config.toml
model = "image autoencoder"
dataset = "rendered solids tumbling over patterned floors"
train_examples = 195000
image_size = 64
crop_scale_min = 1
horizontal_flip = false
translate = 0.12
bottleneck = "plain"
downsampling_factor = 8
encoder_arch = "vit"
encoder_norm = "layernorm"
encoder_norm_position = "pre"
encoder_activation = "silu"
encoder_mlp_ratio = 4
encoder_head_dim = 64
encoder_fused_qkv = true
encoder_bias = "qkv"
encoder_qk_norm = false
encoder_parallel_block = false
encoder_inner_norm = true
encoder_drop_path = 0.05
encoder_patch_size = [8, 8]
encoder_conv_stem = false
encoder_layers = 8
encoder_width = 160
encoder_positions = "learned"
loss = "mse"
latent_channels = 32
decoder_norm = "batchnorm"
decoder_activation = "gelu"
decoder_widths = [48, 96, 192, 192]
decoder_blocks_per_level = 3
decoder_block = "sep"
decoder_attention = true
decoder_upsampling = "pixel_shuffle"
init = "orthogonal"
residual_init = "zero_last"
optimizer = "muon"
muon_scale = "match_rms_adamw"
learning_rate = 0.0077
momentum = 0.95
nesterov = true
orthogonalizer = "polar_express"
adamw_lr_other_params = 0.0008
max_steps = 7800
batch_size = 128
epochs = 5.1
lr_schedule = "cosine"
final_lr_fraction = 0.01
warmup_steps = 230
weight_decay = 0.04
adamw_weight_decay_other_params = 0.01
Rows from block 3 of the encoder, named by matrix and row number. Rows with one number belong to one attention dimension. Each number is 128 + 24 x the weight over its row's rms, rounded and kept within 0 to 255. All counts start at 0. Numbers have three digits each. After the name is the row's rms in percent of the matrix's.
# q: attention query, key and value (stacked) (encoder.blocks.3.attn.qkv.weight, 384x160, the q third), inputs 80-159
# k: attention query, key and value (stacked) (encoder.blocks.3.attn.qkv.weight, 384x160, the k third), inputs 80-159
q.7 100:109117113145114094138129095160086176134119139114100107148142100165121140163163182131143107150067127104105111099096147130161154117149081115115099129116101153130115148089112125146147161109094103082144144166087124133149116145135099085100099169
q.8 095:133098115114147164203129107110146141102159111111138126113108121148171097131156184115176118143102107151157133136137097138109144130137080089170147116108105077112154164106102106107154113086124143114143114117149121138144090117146091128137107147
q.9 076:115098162131117142149107087116182138124127105124112098147143145155100154148144113135133174110131117158137119161159109083091111161115145136101143130121117104123141085116120125181145123124138111102170143134130144110132130103075074064101093140
q.10 080:075115151105121122138166160113133139092113125127109082110156117098146151152183136181124183097129110140145094140151123137138105146151158138135151130148167145133128142149119135130114154140075119098087108129111128100162140139115102116133094084
q.11 096:146150155168111121123116106091103099106117097086123138137100125162143113150135152127161125103086133156125172104166073088137128133120096104142131118145090142163136148130104112141106143105122146093131119141117134103133129143105105102114094155
q.12 105:117135164099152140084097161153120115107099137111123112125104142143135131103109097103161087122120106122151143108100152156148119093125115130115166118099093106136111131149123142165141092158128110169136121129076132139095127131144095149144102161
q.13 100:085112121128095129105148085111115125114102113138084064121130138159160124139150164142133158081161130150164133104142102126131132121147142126131115105118123194155090137110116187133128117116122126106127151101147175112128138134123165142109158124
q.14 109:146151097064117137115135110150131136150121120156112106132199184141120148105079150114110135123155134136130147063114102118118152092157104154110120129086130143100143179126125133121160157140144141134112137125116124149128128111142154161122128087
q.15 109:188149114163143147117129097066108129080083132099117156110150145111134112131157157131132099124072164089109112115163117132128153141127137166112139157147106151150123116146134132119135184074081110151122112157124154135110123136141117139152158120
q.16 091:138138133101131125102148148131147168105137132120151145108148144120100074141081096134074138189058159166139093103103142100158158133133135135144130174164112153122151128110114075145094144136125096131160110135128105109134128124158139143158118102
q.17 088:102128132127138093141157139130111134116159121125144106108144079089133146164149087124112098121145098136153069116138168113134153129091118131132131162164139144146177109120105115124117105151134109118153119102111112108103141180142090159178165165
q.18 097:138115105135141153143125138102147087169164095123099155162150134155115112142121133109123120118114126106120097113123125143123139121116126109099152155120093101129154086175083157164108125151084097147116125135148122112159135136137136141159099129
q.19 099:118148122121095189152161149120152083118146183115155153139114137113163116139134094128153045118106151137113129145145148102136116129120143148123146092095141120175129137159103099117117140088100144119110110122173121133152149119122068155087155126
q.20 102:123116083107112124151138135101114170136150099110073158143102107163100106132089153144137097147079117126137104158153132136091109163139102137095091133146144089162157103108154105121121127173110130104117134147137146151128146114122127110102130141
q.21 120:108130101172161123173131150156136145129112130133162171124121142133110153152132126131133089132082121112119131145126096075139094121167162124097114117112121164173149102100095106126097184085137167129121124101172149114127140108122110160148149108
q.22 097:101093153101137133116123122098131124081152127107154134083176119095127157154155090131136132140132089142153099112078154153136124126160148107147081135183162161111107115130151107106103105163121101123136152193132159134113148162154145099147163121
q.23 098:127137093123139109132146102148072165106116118158077100120154106120114096138114129102145109175087153110137163118105167147174165142164081100127107118160103159105098135071123118101156159134120127101134141159109115177105125128144140158139107154
q.24 088:163197127117138089130169104162143138124133112138149102119143155142109143087071134088181161116134118118106131137137138104127083127127119130127139090115148118088141156115138126144152091151128135141131113084104138112088134133129171143107134153
q.25 089:135147091138135146114121160111120106095119160167127109122147160125131103131083132117120094141128194117106074097084129108136166132122132130093119144113131120135131117160142119124125140094111116156124104138169112157099160121144111119126132133
q.26 097:142127122127103141152109125146123129162116123139134124084144155124076136107134167115094147126134128100118116132129097144154090157076135130070134142105110159130099152098163109117141140131151122136155162107111136134112147119154156114140159086
q.27 093:124117143199132151120116164163143141126102138169139146134094129129062096122100107115139146136150139102113173151081155139099145118144101129117126114093109123119112106100127122108105108122162118107123144094116085167117112156120136147163144161
q.28 091:105169135125152143109113121143115107139103111097167143166109117112156138130178103114116103054117108122140128120120169135126088096102128124137148137089109133122077110150110152089148163163144121157083097139127146159146102097156140146121144125
q.29 091:130177119161152114114178112139127107107092107141143122122133129116106129136118184164115121123118139107149101106131114130182176163163123157113130137130125174135171111129154118126137161081100095118142117152130096118148128146141112105140146090
q.30 092:124153148157124126135092112178112135139129116145091096188147122130112164150082168116122138103163168132132138107136103152128143132130156145140123153090137084139145147108171102143107113107170075099131114158118117098132129139115142123114065146
q.31 102:140126110142151141184149135084125117161143159085141141159128131142143138113123078101180125090118155137088156106133149194114087121143155137123117123123151097146106130156135132134111163084199143125072114126131120108107145130106148130105127127
q.32 084:137133179167144138080120152175085090126147111123151160122090107145118153101133106098084144132162101108173113127130120137160095130128124106109120124097100129138141080124114128140087143155120114118106097150107153124115174075132103117119139091
q.33 094:144174125172140157166086101109113094159106113114133109094128130176131155133101101144129087081110132147125133077117144127086120073118112152104148149089120152150148137110125153092127153115175119111078114099121121138137104102118102172135130155
q.34 089:164101145155096110135117094143136124128107155159120113105136138155110139130154151122139132163114101126151159152120077126129123154120180114121162091138141131170093150123117106118151139059125129103139130124113116110112101139125140159147150132
q.35 099:160116129165107104149136108109100147080147136089162116107151186147173132133121112125130148092119174144109124081125132114133151085136130148104093170128108130128130115137152130118110215119147123124121137105138131148141144102121137151129156133
q.36 091:164148096198111112128142084149144154158134093176155086110163128130108109100091175156124165143143145142122100122123122128088155118137111156136168143140129119106124140101106109169120146097107092146133121110136105136117131137086143103122146156
q.37 103:134102147141092147136150090120168146091097118128147127093156142073126124191119110148125108113117068111152150124147100122110158094160132106137092094181127152114165080144094120123131164164158146122109108106141182116135094112135126117168131123
q.38 094:090115118083136131188103088155112105118154137145157140098176124126085188161112105114136113135150122106130099175133140114135083129097125148100133126163140152143116130155142102111169139141089112122164143163140125165092133144090123141127117134
q.39 094:123064108130149102110097068113134091133144175106093150118134141150144197149170124127158142092139105124121096156127110130164100134131144109165135104102160132130116175093136130159106105121109127154149152155143121089133127125148147137055109126
q.40 093:141152107161161126146167114160066125102139110115147137113165109126111162076090128142172113102130141093124089115085149149129164168116129159089130101127139120122140071091137130124164146117127130127120114120139144123111158147102164124139184184
q.41 103:114135116137116104125155134156113120121106115134120141153095072145105113114170195122168093132121118129105171073126137102122133102094138094163146162122109118144126167132089121060090124103127125127106109139133110151144095114173130152118156141
q.42 100:143124143088128115153121138122151096132113153105137124157114175118131113133148113121124157132162099161150112078123094155145148166164146117116144122166126107117135147142169155135149133122140100130119097152079114093130110140124117080165113115
q.43 088:118144105133142091113140121127129150107108119154140126110125150107142119097104090115136156159140144128177134099155114112129135134157113138186169143159093166141103178059144127136153133129139143155134099149145155135093113095138167137110158127
q.44 098:093129125127096100095142121159121134127130134161093107167135128171148182126158163103120129129137147119100140118137112153108109118106083130126134125096099111141114149169136121162101118145119110172096114159118136112127130137130110107102111178
q.45 097:108107140099145122109108122131138129067132125165108117161101151142162130111160100164105149159100100143129156123143154139110135125151150106158159132110103119163109171099086126119146121148122118143110086105116117107144136141150154150157080142
q.46 091:148147146124157123099142149111107075146153098120171121117134127096126135118147116084126096177143107108148145148168128154146112141151139138098151118118123115167091102167097141132120106136132142157110120126112118129135132143126104119176187087
q.47 123:132164135113123143147164167119133092085093133120105128116164113089128097117103164124130168134122178113125134131141134086177182172103163170095139141151105134116129127106142126159102134103109134107134112116119127108120131100099119149140164071
q.48 110:147133162101101135121141091097150134123105135114103136132102107150139196158150125163065113111139098143157116128144130143121100116109126119172142143122107169159114177160142124144121125172119121110146164129067154119151122152147098116118107143
q.49 090:131159151172089129110126134119099125144044121138134100087108094130088151104121159127132130097139118150127125092165095130157128136138126133154161168125182154120132162146109121112119134108126150105105133105083113106125158136148091120142170136
q.50 088:133153129128139076148165112175142155136134122116154135118125097145118151097167173100121145145135086144130089118144140156180116101131116126142097111125162112131128156078137130155095098138093118124126139105107136116114146128147152174137158144
q.51 109:131113178117138160166150108098149134096143120122121125147183188112121137119149139134103158113160107139112149122133097124154104095067132132097120136138083160123140129125147124151104102149088086130193163100116140140126172124095094113141122142
q.52 091:116129164108094108127121148095143112092147130157129081106153166099152139134120061114106161167170100171112158141103131151127122144150169108131138123149163136122147154141164094103134105161172146104169168114106089118134143090104116121125140134
q.53 098:141115125098137092159139090074159123155147179115088157145136153121152150132107129127133143137136135136101127128127175097146140172125122137177135096163162107103090109110132122133133111159098144122118156123087108168147127131115170127099172151
q.54 094:127112141107123133140138146110148136105108092092151118106119145127136129116129112183132173155137119154089106143132139160085062136103141096129142141096139099114129121122146151118139113178094122128117142115129162136150124109125132070129156139
q.55 101:142120111152159107113118129088170139145091127151138167095113143179113147110144104166127160156091147130111176160130115105116091090090118168131149109133142145116116167122153141127099134136133164173118149112181111144124129103132119137134129137
q.56 103:112124127113100109109077150099089063143110131130050128139132132146138093134121107107152138131118147141115121116106107122104169144121166110172155098128155115120167125165175138102123107104158147135101117177180168133112140112095133093119136138
q.57 098:104098177151122102142132095141116126160107133133114112114116131163124148149138095102122140149154134123131157144135129130192106141137093106140116077129134178115144119153119135135140105117106149134126128122084134137091166166125139109155151169
q.58 102:095076115117108158131111131122166126135148130171113111133134124138115153109141120101115105158135152137101152130127136162141110167129137158105136144117139133155124153097089109147093136109121141108102153119175090120161150121144107153137094110
q.59 098:107133132158125167153150100090144137132131149123174134145145096118090125116144156127168148104126096106115190168083147132082127128141149108127114084140117101107111142140160110104130124157149120129144100125109115161133114143102120081126120128
q.60 088:143153114120149082136109106152111084086115099164102127128128113164170153138134152166104128154132107174185109137134128072132121133146136150157104112112122143155111129122153154134144145059074133128106108143145142129087160165126140136125121113
q.61 095:094086164097149111115081151135148161196130136117119084129143146133141131143167142123114176111100061152153129130120151131132084101159124138120125103130160096133117178135149150146134093141129110132110138164128115117138156111144099103139101162
q.62 091:143127133154152149098097122164124072135160110079139125149183116122113137110111116130161154138145159124098103137113144172131122153073119180099164145136128134103127116141126110128109093127139104158124153113151080106103111158104144153129101103
q.63 095:122151148130162103146167074099133174135140133124119141164142157113173149161124149125136123068131101104100149123163142142115162085160138148167113145129134121102170103151154114128118175119157134133137134119100100119131114132159146139134132133
q.64 098:097122100138116186140177131121097146152119134147136137087141136153121123125152106125138105114139143098144124111146134129138175108145186153140089133165134104100108191126112130125165147100153119101128184145162129149138169152088155095184126114
q.65 091:121105108138154125088137167117142104075167164129103111148083133162112179108132101134110116141159103108145137150107115180096086136153112131186115158117149088083098122119120150151131172152148119103114117122172085152077171163122162125147096140
q.66 103:135117146175128175084163077127082151124130123150119117137130155122135144140139160104125096067119129110137162097116145144116129131153142116148132161123146100125086162086154139144105086141157098147095136125096139119119121131142132140113108148
q.67 082:121117169142110117142112139125171180122097137139091174151084142100118151118124108129066142091115120083107121157112125074125114128123146118115121138115148172148121084119099113141154112133076136159149131128117134074105127177108119128176174143
q.68 093:138120136071117099091105147104120130098105128124115141107095152111203134116128153123095143125118112128157135108101099102119104173131170143122122149142132107140171169149124141179128161158100123100118140100154112115112099124122128153107126106
q.69 097:081141077122117120093150119116118129131141131089100119145163071086130120175125146113152097167122150161142135112168132151105138104145136148185179094127130118128107178108143149110106110147132104169097087129126160134144081135133095100088122102
q.70 096:126134158124160107151099119117105152096113116078122116189145155145132172115120133146096123116072146100093119163121117116148128148129127151144131138116103160133110110135139135147169126138118171170159100143089076143118125131092153093155158182
q.71 095:102099101132131114129116099106108137127142141119118147105139137117213104137169148172076140089128144121107151106088131138146166120169137138137102181110100138160135131104113145106122104161130116162169141118136085143112100142105121116098144142
q.72 112:147120127106116124134126108107165097150127091136125081135107129121118122158164126167111126111121116154183085148145079134118148110119119132135168109145115184099141165158110132158100143126126132103147153105132135155116123131112150145129099094
q.73 105:097124117160145155131157108134114145170134146133104106118090169142111142131126120157142152137142106080119162119148132123159101106116132125116103160101169129110145102108149147096090131116133096130093132133122134105097160144130106110138114171
q.74 106:128113159139108092126118167087155135139126144108131142083126129106096121156102116130123111118110107125136103151140140139151123177125104128131130134130128132122116122119127143152127134107133073097113134147125155122143105125109111179146169124
q.75 101:124165077110156137124125165145124148153124099138082147139124127076157095129125120150148147132131122185117098106105133092136145142111094134135157149174087157113152123132124149133149131159097101119122106117136110119132139110139142121149110168
q.76 106:144119140151096073159108156200130086142130168166123085144090119161089102126129083141149167101137140147137141144103103127160148157124135143153114159164132122153124090093168135092131113124123106147133101154108112121111143116174163132100116137
q.77 106:167142192161171123112095131115100125139154154112136130162125137116119120115110135114128133058113115119088173122119124119139109143097103115120112164125107118153133148094130103167138102161082110112121148100096154148137100122143134160147110175
q.78 089:103111119083101145072122129152141160120158137158106150117121112144131142146132122090142114103168086143158151101148063124090111129137152146155165107145119162135149127126110126160090132177145118143153107168124109087097156126162128116092078128
q.79 085:157155089183128147149156130152120145170083115151147101133110190140076113137131108083161166108127161098126172118115120098060115130137106096096139122148170139127120156098142112143139123097109128103088163092107139112127109118135120142124147123
q.80 094:135129106115117147082103143128147105133099092089127141117143101124169111084169122155084127169141145173136056146116142128132162122120141099142123109128132142127150182182096127135167143129146159106112124147148115145129099129098133142138165124
q.81 119:127111118119159123131096152072099120106115147125152117145126125117132115101146170083106096122109146096129112160104120122129150122165146140126171156142106151132088113141113133107132158165156134159150099123145104141104156131152142096156136135
q.82 115:062165118151089096141136108138142103132155103147134167088102124098152135132130112151121166155162101157160138137129084144172135157101120143093130119121107164115169127116121154116157137098114113119172144121107126149097147115133141109102118130
q.83 133:156123141101114079126069143112151113154062125139136080112108138072119087102118109135116164152142130132132109151120114118155183143139175121150154127126129132065116155147123127121119188109145129098146155140097151170146126116146164114149140108
k.7 113:124135096137113158080160126110125112181104096071142114162140165146120122091119084124097130146155181129130107093149131147126143145118147108091099093143083144110158127119121152101137150093139131148092152098154109109114146152094145164167175138
k.8 106:150119118163140096135189144120108116140125120086135148133146111108137155127126143114113140102144107098153119123111086157163079132106128115129130126180172154155130123155145106143137142154132132182119142114133176147136137129133173118136114093
k.9 080:106153066138106108156144078122113108130103128147115153141134121154156138111114129143133112108117108124152177084133110158192159075177119125140102155120124134130157126089147145129133173100129139133140132117075116106107142110093160131128140148
k.10 083:139127130191162135146121120133144098109101133133134131158139149148130144108150105105189147127134156098141173103128145141132098135128114142124110104090124139094157124133055150112130127087140145118114151081119165123109126130154180162153110137
k.11 093:126097119083121115153114098148118113128178137113183120142171127124108166096082137128119135103141117145153095101147101127141140149146135159105091132148141144107148118140134151141133125140171145185132163144133165122114128090133128167123155155
k.12 107:130149077106126156143133100106156132133184125093135171118176097122063111100139113161145104142139154140114109121123100126124161173111156144119114121152151098121192117107146132098148158103103119167124144140165098125117122127157141128154162139
k.13 106:143092126068113113140132139153097143115130111121125119144147094116131127143120132072099184103135140163123095161103132121116083089122101097132157143125090116134147117119100116129154149154139099144153113078128157081146116085169152140108130120
k.14 116:122094193120112097124076113135138144111129148126118141134125102144081140136114122149130124157168133109158093104142098121209136129086142118163121129112087138134102080092135110154124139114146122123106131145119153108137109150114123141148123101
k.15 107:123107136110154146139080122160167142146158139120161114115123134150124167139155112113156146162156118138164124162153130121118122123156147122130110096120137111117082156154164140112097119098138142104110106157143134122173115101148160176146128148
k.16 102:089145135141113107138087105150114118134092139132142098127127119112150192111154111093124095122109086118121146105138149152110120128147119158109102147111121134134106125143160158121161113141143134129057104168125153166116119101097136142191099186
k.17 096:082162130092134121126141177149119129131137136153140137151132117110161114138101122143114125129144094152096151090124117132081181160168085145102132137127134098157168143097144143110146129135164105134095140132089158176129139114132125127137142146
k.18 098:099100103095131128147118094124139124099143149088115126099113141173147138149117147078167129117103109154136130125142112126097147120144147122119140092144140141125102165137124135075164131102152150157119113125109111153090143160135117113108121082
k.19 111:166121120118116124134137158129088110135111089112089133121118108138148150121147132132150079118117123123159149157102137161149137143152146143107126133124129094080122137142154127128131148128133144145109130159093098141143092142174168127141074163
k.20 104:128111133177112134123156112122105138097105150129136085153149153151182139128117145116134109143128172121083133160147125156137141133085146094124119145139132144147108167150100150056141090153149147112139135155162131089139134151091154116131120097
k.21 126:156119171100152165150117127128101115136101134072083120131110159103187143095135141164105104103127126110106126189128162145146168158108134152140115102129144156083103125152159137121139139115119156121084117155112142161168125153092145132129148153
k.22 093:158145133150124099160129100171161149073159124142104117147139130122135126130112138136144146166122122164115152115137104160109145106188147103127165165125129106151164073121110132157138135159179123132147091109179115103114126115124123110152135164
k.23 094:104114120125131118108123127107145135134160128082113090122161118126098143111097070141068153140172174136113105137149093145142125129114161124123138139169113126149096147160128123098138121133120095135105138128161157090154102111090105178133192124
k.24 092:140138126081080082114134122128140112143135107135140121137161127126147129125111095172115098128109139130144107118112122129165134099109106100144151134112138137125184146105082089137141103145115106172110138107125139115178105136100133144112150111
k.25 093:141114135122138092149108123141110142121135120109134080135094121102167188112132113104102148143115097119167157166124150111085106148133119138133159095127130184112093141148149109131153140131144114119110106176125113192115093125136144123129066128
k.26 115:123146104129116104123135140120111118154090144139104164112111158095118107131139139163132118167159077129126070111124149138154181097123135130160100150129132110111134107122168162093160125117106124109150087181145098120098142111092127142145137125
k.27 091:110134133135109148154105111152123131124117119143071185106110112088132131116168114151134105145160126115096054144134155140113123116082182098178119108140118145164069096149194097151132139120113172134098131104147127117154137146107132097164145131
k.28 091:148146157095141164132150152095153130116191131109100119122128101115080130158123166141151133147137174136123143125139143126130127173134134156101119130151149113122159124107125126114074142063053148107159103103143112124134135097141117163137106150
k.29 108:143112126099128141137097148129134124180115126137134109147111133126118144148139074130159168128151105128131107130154138137162142128120109078117104108114112146109130116145125154103177151108122156113110152127145145113090168133111146159141118159
k.30 090:150112145088095095126136137113176125093127140139160126110098145147114136147112148083123119131107138130126113110148119129144147071094091089157116087138100182120101152156091122148154126094103093106141147120120130137123122122140121150143110111
k.31 105:178118138100128152085106103138137121083116113127127096128080106106186135112125156124158129116117119109161156144121150092106140125100128116122134113155163128082107143183100104154099093143105120142166090182137130147132093147152136106096102160
k.32 085:092077176126108120151125113114150104162160160131109139106164127140112153136090084135167104086109121145117124122136103102117162118121123147116143128089144164123112136120131115070168125137090136107155078117175139135109125107101136155083103116
k.33 093:101121144097116168130152121116109141122156098116084154137104116113166166128130175141123139122159101171160121116152133115127133142096100132118114074149113125103099135110097132117072108123094142144112129158118124150126151132131143120144123137
k.34 087:118120086100115163152139166124091109114109109111119195091155116087183098122127113132121106109138158104099110163090139167177096128084137138143133159114132123105114114142168127139101146140138159134086087131140134130138127116133117152140158145
k.35 100:139129180086127132104109098122165119145132132135115099157118121177133166124114131106114094134111084119169145090166141123070104114112130179115142088142107166141097136143131116151092075127128128099130138153161199195179125126101126138103124176
k.36 099:150143079108111120146153121171156138129116101130142137122115151151124106145141102147126155134126103102128113100087158116150093120112160125134056106076088149151111141136153130137111125152122135134128130106111105153144157150130149143157115106
k.37 107:103127149102131136151141094142146158110176144125102103123107131160105163102145116130115154120106109167109158122142143131113126101141125142190130149117107119153153121095160130116127135182175109141119170114106140133180152105104085137092164131
k.38 107:142170113154096125113155139110139104130130100134083125155129168114153086084130100170138112106094159137122131109165135128159160105117130125094129123101101127119158116112116130143121141090122134158081128124107096152120105141111146133149146110
k.39 082:158094141102126116106142149136095118128136179137150130110180138115117082138070090126138147090126182129097159133089112154144144142145141113120170135142141139077154115144103127149135153111134145151116094098138137098120086159104108137129177113
k.40 095:148132124105099155132139142142160144126179140116124088156096120111144119154132061131100134154120120139109147137126115120116122094100143081151119106100113149140080179137118099153116126107109101122158145128163098125181130132120119130089135169
k.41 117:154148160117119106124104189105102107121132128133181130099169138073108156149144117116120127133118183106147089124107156135149127157108117144112114103118090151155128152137139122165143120159132135151136132143104144146089115127167131179116125133
k.42 115:137108094107110127159112133109151108138125135126145135107089148130095130111106136144192126113106113118123116100149107092154173129165089089123122151123121104148156073113138101139150137116123120127165128146145105114077111117101132158117140153
k.43 091:120132119123135123160130120149142189161114134136156159105138103132061119125126150152109135123148112153128119167098100108133136127146125083107107136116115082152115097180098099146164158143087099128112082167112144099150135114129147155138080120
k.44 105:141140114130086144060107104129134096115131138127150124129158105185117132147122128108116157149114186122159129109088110132126113131107136141098124127086120164148137093138069125106168146129135139102150083096154131127152141144167175155111133100
k.45 108:112110114117161206171169135112113128132097156120133157084149112129091124116105163124177104154122145129108092139123090086120147138139160117132098157157115163104113051132142147152136146108123140107134117147133159116099142115097114110116133147
k.46 101:133142132122122178161115128161168130140156134154094115097080144143148093133116160166153146120104121142102145127122120111099109123123150135141138141128128105087130155134121100093084111121106125126182120126181073126122185117141145132087123121
k.47 133:129108124122150127113089113119156131161121126128158120145123138153095179119181085112110123112142094097188145150130145137096138133164129128147116090101131117120106176162120143081166100122141145139086148158100113106138106139143157160153104136
k.48 110:131110116147098144113154130148096101100102165139144118132145129150096103124119155124170146104176147133109138100131094131148143144135125150105142147115124132120159112075064189077127134106162145142107108111164139123072131110143117133155159127
k.49 091:116140079111143095167079167155094116129148125166132166130149168128119141105111120153139152149133119140165104126119148116140121131154084148129110074113124070159129105109160159141130111127153137110135149128111122098119107085142123155109177104
k.50 093:128141104154126112085136198136129101135077162176136132167122131163153152154113139129144149102102150113089151136102142170096130109123114164118114127120138138160124129139113140128145078132123101145127128132144133118135096104142107131098148115
k.51 128:120124120087144088108113095148146090138140101130140144131152118147084138118113128176152141128146065131161125076155077114136196150173130137164144143106115132115177135128134135100162122109157132139124109119111159145124111152122133119135164151
k.52 096:101169114125188119113141148138119077126102098181128121168116125116149124127148107149138123137147111099159132111098111075139141118174160107171143156098144141145163084137135161145137116176163135124126118158127121141104093148101107105145139136
k.53 100:098107093157143151119164124109066142136097094146114103138114102147137090110079147103129130129111103139120136121117153129118097091169147103107130151149147145146138143105114101147086111128162122155138119133119095097118090154101098104125131078
k.54 093:164168099150132127107165138142143098169076122118123156138151161131119081140157121152154115150106090096142118083094103129146133086149155112101107149121135144126167136106104140131109136163101164117168121099137105141112160101153164114122121122
k.55 109:122120150126146160116095086140086130115141133139109152099191127125156118134138141124123107095117148084143143176115141149104118151103154140100170096125144101160097121185116105113116111142108171095095092121143154165153118152095116126101151105
k.56 112:135091153087134128156089117135149176082163133118140173111168102116138121151155110096077115147150134143128147150088090116111118137156131079147120138139140152140122128094098109139137157145155144103160128120134126118139118144179143149126113147
k.57 102:106174117090115145105112129132110112124110095102092171142165104137163095106113113156107117122131125175138095125126109163113133124113138152067169135138152124141175104116109121110116129119133122136085127068156150124145142113118126154075148105
k.58 106:159118091173135128103129106121102146092087127134104110090101119140147121133110140115126095124115173119138165150103126134177132091126130154139128095095106132089115124158094147155135113169108096136137127151097121125074103160134128095083092107
k.59 093:110149141114138158116112117147151138115139095140119149125124132078114143113128171147164148151090152123168084092079150155139089113106139095161119164158142163108126100182120128148137116102135150125157166106143099129093145098129123145130140154
k.60 091:137125110105117110176133148105112126105139135096108110131157157142143081152092114129118131119164140099128101173136074116139179143121093088094124127108122158113135107122107140096133179106140104114122155130159171121125124130107136147112147105
k.61 100:101129121169163157159120102122136131097153122145139158117127122109145121137124167158163091116152150091076155124139139151144130128138121133106154145161130120116172092108085091111108141097164110123173108093137142126092107137105088136147130111
k.62 092:131105095139085114111150121136180144120141128155114134080105118112112149168142127123158111146101090140115104152111119144089118091123125087100115129130146121142107132111109146171142090133090156103119120094107080125089132158176105094120132140
k.63 098:104116175104175123092087118123136115123135124188137085147114096155121145139133140103137137139160124159122131122187122113140108111104103138138144099139133149187125128131121095147116109116158106096112130115125215144168141153108106122142119125
k.64 097:138136127089169156151173128190147179125145073128128119102122090130140102149119140119147132159122139114155131136121128119127174144159138133164147147115091119127181104157145126138133138123113113146121141142119131106171121144182101116129129139
k.65 088:117149111098136121139136126164129131111138102107120135108129157142166100148128146126121145133119104156105107105114182136154105111162117130116109148152120151144174067102121162102147123155109120080125124110120100132153105146138094136112163120
k.66 099:150116115110130090140153148136122135089153107125122140133147140151136107190116170145148120153150112130088113113133111154110132132141129128117070120147078160155123132119130151114144158112118118120166132099136110130102120151093132092127183142
k.67 083:147153177146121138126123123118130117115117112103147125134100120181160132100073168130132118159104151166114149151136108124109152110159151124128149098127180147140120151131110125098133114132170129119092143146116121143126155093127148088115123084
k.68 089:154178151149143092137073130129160098155084093122145115143113122143131120123116107136163135090122122128118106143098137154098103125125132126163141088142118130119092113167140155132148170113149158141150121092116066165158164134083152104149175147
k.69 100:131093107076120110140067121166101129118116132150107146120195108106126139137157161129138151147158123113104128119130128117141119144095114120139129143128086097132106104126149115147112131117105137126195117131121175117085096119122128151107118154
k.70 089:090189166171131134093157135124114144119153095091113109150111118144134151141093136147117096127082144157112174117153095124137135096147100115094152103113161161134111116107074150133110135112161138120088108081132129123127137132110153136139132135
k.71 089:108181149150160091072150141172132086140119115085121125155160149143110115154156176138137133125099082113132097073120120127119185081143148149061153142094114167130129118130123106143131098142129116101139156139121137123147162148117144113111124124
k.72 103:127154130131151142172100115124103140130137108108122148124157134086128144111125082135118110086150133108132122096123117174159173124125093175107123159131118152078142130136163112141148177116114145107120137118115116151104197180130149127108160109
k.73 097:175139080109122122151169127143137119099129170153136118082140141115108120132102136145140151137121082154143073123120145122112143106150146141086066138156104107171163167131154119122117105137127081148107133123101150097130126118116148121138135090
k.74 095:127134134122116122107133127091140101150155155081138138125144135125124138105109113112119129121115144116124139096132134122148178136167078155112083138109144144100107143103162110153148108139132054124132182160126131128119132161091106095086076157
k.75 099:138147138153123140132046140088165174121103101089135139121119154150127117099080128152122149080109096131116137095104121174098179125115137150146133100101130134116098113155146127106103121145107173122134139129120133144120152122135119149118168130
k.76 090:154118136166137099136118124114131144113107131121123143102124138110168128099091132166084129131119148113139118161140160082157121121131164035117085114095108082175115076086117120118109132153094129141097124122130095156149109122145082077109105132
k.77 099:102119144136118138147175157110114139155153152136139094123113159157096107135120089135165097140123123144143121132101095127088167099169123131103115112166133138144120162138103153114147132127147145093110121106067104128113151165072139135121159138
k.78 089:128142123127124111139076120141155152139109099150095148146156153143142116129107130154158130107179132156119129105105161124085092156096097152181162167138117114112105102152152148102103124075150163152097124110112115138101154096114135191134196133
k.79 083:127076152148111142165163108105152155124119138194147088108168103131138102088153118169141138144105156105155126168114117138154123154144107118124111126135116130114118166104121108105135133109113081123148138193128130105108113142143107122150143164
k.80 087:099136155109133109159103092153127095125128101104105132125097092116146121128107118095107140129142108155116139101110124151094151109072105123204133157125087104110154103142164128169137168172184151132167102108145155111132138095127137144122116133
k.81 119:144169171141159140148105131159115098135096113107110121137105137154134131120153112106121106129103171145125110147097130122152093127111124115053163140112137120145142111090098141120132111136105138091111173106118106147154108129140123137150103122
k.82 109:133173109120157126119120170130167092146111109145166160127150123121079116134131140127126131090139098117114083087117074145156171148128157107159145136135107121079160091106117088112156149079116134135109156121125115098150088171100147137119146117
k.83 124:120154159139154141168118127070116131135117134127127118146120155114152111119148116173106065103106141116125114145120157127092165142112127069158108118080099089146146124132104110157148168127139123139128150098162093152137128143122099120149121144